{
  "shampoo_beta": 0.99,
  "max_precond_dim": 1536,
  "weight_decay": 0.4
}
Rows from block 2 of a small multi-label image tagger, named by matrix and row number. Rows with one number belong to one neuron. Each number is 128 + 32 x the weight over its row's rms, rounded and kept within 0 to 255. All counts start at 0.
Before each neuron's rows are labels from the 100 images, of 14976, where the neuron reaches its highest value: "top examples" is what is common among them. Only what is clearly more common there than usual is listed. The data: drawn branching plants.
# fc1: MLP up (model.blocks.2.mlp.fc1.weight, 384x96), inputs 0-47
# fc2: MLP down (model.blocks.2.mlp.fc2.weight, 96x384, transposed), outputs 0-47

top examples: autumn leaves; night
fc1.248 [105 142 107  81 130 142  69  43 159  96 106 140 169  92 145 113 121 114 116 161  95  84 119 139 124 170 117 120  80 156 148 200 117 124 114  90 152 121 151 113 154 121  92 101  75 158 212  83]
fc2.248 [110 114 133 129 108 158 170 165 144 147 175  91 116 148  86 114 105  97 118 116 147 167  75  99 207 132 149 189 120  85 130 112 125 118  85 146 111 117 104  86 118  88 102 171 148 148  92 167]

top examples: bare
fc1.333 [118 102  90 205 107  95 150 106 108 121  92 169 138 104 158  85 162 159  77 184 198 117 148 180 166 134 127 106 215 163 147  83 141 106 124 106  96  95 126 127 149 118 163 200 103 107 140 119]
fc2.333 [149 162 116  78 102 163 160 142  95 140 111 103 165  97 113 134 121 169 117 126 119 128 118 130 145 102  88 157  66  58 162 183 118 128 107 145 156 136  91  84  55 149 149 147 189  58  67 147]

top examples: two-way forks; green leaves
fc1.109 [ 99 180 154  88 139 162 186 115 141 100 117 100  88 139 155 114 179 154 155 134  79 102 125 110 118 108 121 130 108 116 172 102 140 123 118 177 191 134  99 127 148  77  74  92 100 102 129 127]
fc2.109 [168 160 114 165 122 117  65 131 112 171 124 130 151 159 144 164  69 121  96 150 148 155 172 109  54 151 106 185  97 144 108 167 125 168  80  91 169  95  58 121 101 106 175 183 184 105 134  97]

top examples: leaning right
fc1.272 [114 168 207 146 158 121 187 132 106  91  75 113 131 129 124 180 103 136  89 159 140 148 149 136 139 155 118 162 184 188 136  81  91 162 105 213 130 134  66 107 133 129 122 124  76 122 136  98]
fc2.272 [127 118  86 121 162 167  55 133 183 124  84 144  88 101 173 124  84 140 113 131 124 122  83 122 142 190 109 111  97 126 171 136 163 100  95 118 136 163 119 190 116 142 166 164 163 180 157  74]

top examples: white flowers; two-way forks
fc1.310 [171 138 115 104 135  91  95  97 119 129  72 196 149 189 159 109 145  78 173 106  94 111 120 134 119  92 197  55  82 114 146 113 115 166 106 151  91 110 135  67 150 121 132 155 130 142  97  78]
fc2.310 [137 111 128 155 105  80  71 113 121  75 104 129 117 131 142 154  89 130 131 137 163 176 142 147 136 136  81 162 146 158 155 102  87 101 182 118 171 107 127 128  80 167 174 100 138 112 117 137]

top examples: night
fc1.145 [133 109 136 109 132 147 179 175 134 112  93 119  89 141 109 119 141 152 147 163  99 157 118 108 108 107 180 125  88 132 153 162  76 115  70 109 146 138 106 151 139 136 129 149 149 105 122 111]
fc2.145 [159 145 161 151  86 173  74 143 111 107  94 106 148 157 151 172 138 108 141 129 169 105 131 120  67 151  84 118 188 156  99 136 167 145 152 158 152  65 128 137 105 106 103 122 152 159 141 191]

top examples: autumn leaves
fc1.0 [157 147 105 105 162 104  86  99  94  74 181  84 151 140 113 115 122  95 168 154 114 111 151 105 165 119  51 134 163 151 190 124  90  77 175 171 104 134 127 129 135 127 145 186 133  90 126 177]
fc2.0 [129 140 106 156 136 136 160 159 164 126 129  98  93 129 192 114  95 180 134 117 138 111 152 167  89 139 182 139  18 157 148 160 104 137 177  99 102  87 167 131 123  95 105 122 142 125 128 103]

top examples: narrow; thick trunk
fc1.239 [142 170  89 144 111 144 136 121 123 109 111  96 176 127 141  93 152 123  89 195 148 134 199 129 153 114  71 139  87 133 103 128 141  97 175 130 110 113 164 147 134 123 165 201  89  79  91 106]
fc2.239 [ 63 140 124 139 189  77 150 118 185 120 153 169 122 134 153 152 102 141 129  70  74 120 121 125  85 151 129 157 141  77 160 191  72 155 132 133 153 128 117 166 121 115  82 160 146 135 139 104]

top examples: bare
fc1.233 [155 145 124 114 123 174 176  55  65 134 134 127 123 172 135 159  94 128  70 112 131 106  99 110  93 129 160 153 161 145 176 137 172 166 165 174 159 141 140 120 109 110 136 137 119  89 157 119]
fc2.233 [143 131 150 131 136 139  71 169 168 163  73 122  96  92 174  87 128 146 115 198 158 154 105 140 162 168  60 104 105 116 121 112 100 123  96 133 165 136 127 126 122 114 118 101  98 145  73 125]

top examples: autumn leaves
fc1.361 [ 98 151 116 133 168 127  82 201 132 103 115 171 215  81 120 148 125 112 217 120 122  93 127 139  85 125 121 126 158 126 130  96 166 147 164 105 122 117 155  86 136  72  64 120 133 100 110 161]
fc2.361 [ 84 125 151 112  87 148 114 127 158 143 171  91  75  61 112 152 135 136 126 178 182 100 121 134 169 159  89 116 145 111 131 116 112 107  95 111 185 152 110 177 108 142 109 177 114  91  97 200]

top examples: narrow
fc1.133 [120 157 118  73 144 124  99 150 118 100 131 133 122 135 149  93 126  83  89 145 153 144 123 199 169 107 123 105  82 176  99 123  83 131 203 173 111 125 161 122 145 125 174 131  99 172  94 138]
fc2.133 [108  92  66 122 124  89 158 141  95 167 149  92 164 125 131 131 115 143  81 199  89 178 105 120 176  77  87 114 142 216 152 135 114 189 160 101 131 139 147 138  86  75 145 142 214 119 103 122]

top examples: bare; white flowers; wide
fc1.321 [132 164 157 159 119 146  83  92 179 139 108 156 150 108 145 106 162 119 113 125 134 197 102 137 134  62 165 124 101 124  58 139 131 148 164 172 120 134 146 128 132 127 159  96 164 117 190 134]
fc2.321 [133 144 103 147 144  82 159 149  98 115 131 174 154 155 127 161 135 142 181 114 130  73 171 110 114 134 120 120 115 140 121  94 122 109 176  79 200 143  99 117  93 120 101 203  97 111  83 153]

top examples: night; green leaves
fc1.45 [127  84 132 191 120 203  81 126 123 171 190 175 141 155 144 190  77 109  78 135  96 125 177 101  87  96 116 133  77 108 120 102 158  95 110 167 168 115 122 133 166 148 137 101 168 141  96  87]
fc2.45 [110 122 162  61 166 129 118 149  80  90  46  94 112 100 142 106 122 141 162  77 155 105 108 123 135 148 125 124 196 109 118 134 127 116 146 147  87 113 113 153 107  84 105 138  96 121 182 163]

top examples: two-way forks; drooping
fc1.131 [132 179 127 104  98 217 147 138  94 111 157 112 147 120 192 108 134 182 128 120  98 110 106 126  64 122 118 148 136 129 158 126  85 144 101 124 102 213 112 142 128 123 115 104 109 101 142 112]
fc2.131 [115 169 141  97 208 141 108 122 166 130 131 121 109 145 106 189 149 138 130 119 134 104  86 100  69 119 197 132  68 113 139 107  95 162 147 118 140 111 162 165 121 115 109 154 189 145 157 145]

top examples: autumn leaves; wide
fc1.328 [114 120 136 115 115 104 139  97 138 115 100  73 103  93 107 168 122 125 135 149 156 184 177 139  81  83 144 148 139 125 209 121 148 129 219 128 171 156 163 109 133 139 151 131  85 103 125 135]
fc2.328 [125 143 192 181 168 101 100 108 158 138 129 147 135 139 181 133 145  95 132  82 148 101 123 150 165 146 179 127 100 155  76 124 102 164 155 162 151 146 124 127  97 106 101 149 100 110 145 110]

top examples: night
fc1.225 [103 135 112 132 173 192 108 146 119 159 167 117 168 141 201 124 127 115 122 113  65 148  92 115 115 113  88 130 120  92 188  94 177  96 112 143 139  85  95 103 100 106 121  95 153  76 121 136]
fc2.225 [134 127  79 114 114 210 155  96 143 130 150 170 135 138 120 142 112 126 138 116 157 139 129 135  81 136 120 112 147  95  51 124 157 175 121 144 127 143 153 216 113 148 121 110 117 147 166 189]

top examples: two-way forks; wide; bare
fc1.47 [198 135 156  98 139 121 147 101 119 146 144 186  51 168 105 126 106 144 156 124 139 125 131 175 106  98 139 146 145 137 139 104 128 152  93 210 140 169 110  94  61 141 103 148 131  39 116 123]
fc2.47 [139  67 158 194 154 149 111 152 175 153 129 118 194  92 152 147 116 173  49 163 153 117 147  78 128 102 137 138 112 140 143 144 161 123 105  57 131 101 122  83 173  85 105 154 113 114 145 136]

top examples: bare
fc1.183 [132  92  84 120 153 134 159 120 160  75 157 163  99 105  97 159 142 170 160 104 185 176  98 124 140 100  88 129 149 128 117 127 125  88 123 145 139 141 144 108 131 134 153 127 155 108 126 141]
fc2.183 [126 110 170 107 176 132 122 176 107 159 118 181 154 149 137 109 115 148 138 111  63  93 139 128 143 137 134 112 129 113 182 111 141 140 184 185 118 141  86 165 128 146 110  80  97 161 145 122]

top examples: leaning right
fc1.268 [132  89 161 103  85 120  67 130 120 132  90  82 143 199 119 144  84 135 146 112 138 156  73 122 129 106 130 151 116 220 174  83  84 158 150 152  97 119 160 155 158 124 148 152 154 134 151 152]
fc2.268 [135 101 136 159 168 112 174  90 133 126 157  95 140 121 155 136 122 114 187 111 158 148 128 151  53 140  81 156 171 161 154 171 210 204 132  84 140 135 135 120  97 109  95 130 148  79  80 144]

top examples: night
fc1.7 [110 111  83 100 169 176  69  95 107 109 120 151 120 124  76 142 111 139  88  86  99 226  89 131  83 122 114 174 113 178 162 137 129 109 117 176 105 116 153  92 165 104 159  88 129 130 134 140]
fc2.7 [172  91 103 153 120 104 113 148 130 109 101 187 166 114 140 125  80 118 124 177 120  73 134 143 151  80 119  55 118 169 146 144 150 124 115 108  95 143 103 151 100 164 119 105 144 123 137 125]

top examples: autumn leaves
fc1.359 [142 118 147 104 102 129 123 124 117  87 172 111 114 131 171  77 100 129  87 158 113 108 101 189 168 138  87 169 165 159 149 156 148 130 101 149 140 146  77 185  99  79 133 217 148 154  91 177]
fc2.359 [180 143  83  95 136 152 163  93 101 175 107  95 176 114  30 183 146 125 148 101 108 148 143 103 127 136 173 137 103  97 184  62 128 107 103 108 123 119 161  59 110 163 121 122 183 100 151  69]

top examples: narrow; bare
fc1.232 [137 123  92 154 148  99  16 140 144 154 118 109 125 129  95  98 145  96 107 125 152 170 159 148 177 117  82 125 131  90 119 151 141 136 132 124 157 127  82 135  86 136 139 186  82 110 164 154]
fc2.232 [ 87 139 137  94 133 107 149 145 144  81 169 187 144 153 173 153  88 163  91 131 151  67  86 104  99 107 167 138 147 165 111 172 133 152 117 160 104 129 144 114 125  72  96  75 146 146  97  79]

top examples: night
fc1.94 [184  95 124 102 188 175 122 168 126 141 149 148  90 109 126 155  85 151 127 143  79 170 130  93  83  77 142 149 110 117 175  97 121 162 130 106 128 122 154 128 173 167  68  77 133 122 170 143]
fc2.94 [101 133  62 175  94 204 135 144 144  93 103 136 147 158 107 116 150 116 117 106 131 135 194 114  99 156 125 127  95 132 151 120 136 188  35 220 132  99 108 122 101  70 171 101 165 175 144 148]

top examples: autumn leaves; wide
fc1.97 [115 111 143 134 168 106  94  91 159 105  61 153 177 119 163 144 116 109 156 137 165 180 136 153 147  86 158 146  71 115 124  58  85 167 175 116 112 104 132 130 141  87  93 153 128  75 143 159]
fc2.97 [103 125  87  95 141 126 149 149  92 146  76 102  93 151  96 157 141 111 192  99 139 116  98  55  86 178 108 100 144 114 123 150 126 179 146 125  79 130 123 116 154  48  99 121 105 115  96 138]

top examples: narrow; leaning right
fc1.184 [127 169 134 132 109  75 110 171 115  89 122 125 137 127 131 113  92 149  78 166 141 183 121 144 129 157 138 152  55 136 117  89  68 104  93 119 120 155 102 125 152 108 161 201  71 164  87 122]
fc2.184 [113  62 146 106 159 169 141 102 124 163 135 144 131 124 170 172 192 160  69 125 112 116 123 134 121 126 138 168 164 128 152 164 173 175 105 135 121  95 132 106 155 125 208  96 172 131 119  98]

top examples: white flowers
fc1.57 [ 99 127 143 159  76 122 113 109 119 176  76 126 157 101 204 171 163  95 114 156  41 104 107 120 160  88 152 143 139 136 108 150 156 103  98 109 145 123 100 165  91 152  55 195 148  95  74 108]
fc2.57 [113 168 117  67 189 138 151 105 159 117 164 128 128 162 167  74 112 115 144 158 204 177 154  96 107 117 127 104 132 116 161  68 103 115 113 142 111 106 103 115 144 116 153  79 145 148 150 105]

top examples: bare
fc1.157 [123 169 135  77 130 159 161 151  93 157 125 124 181 162  77 121 108 164 162 125 121 107  66 137  75 129 164 177 125 152 162  84 101 141 161 231  96 120 146 116 163 123 125 123 140 147 129 156]
fc2.157 [151 157 174  81 152  78 158 129 125  74 128 119  56  82 158 123  81 150 153 120  95 111 130 134 151 148 130  88 155 154 141 160 138 139 117  51 163 153  67 110  98 146 102 114 186  75 142 138]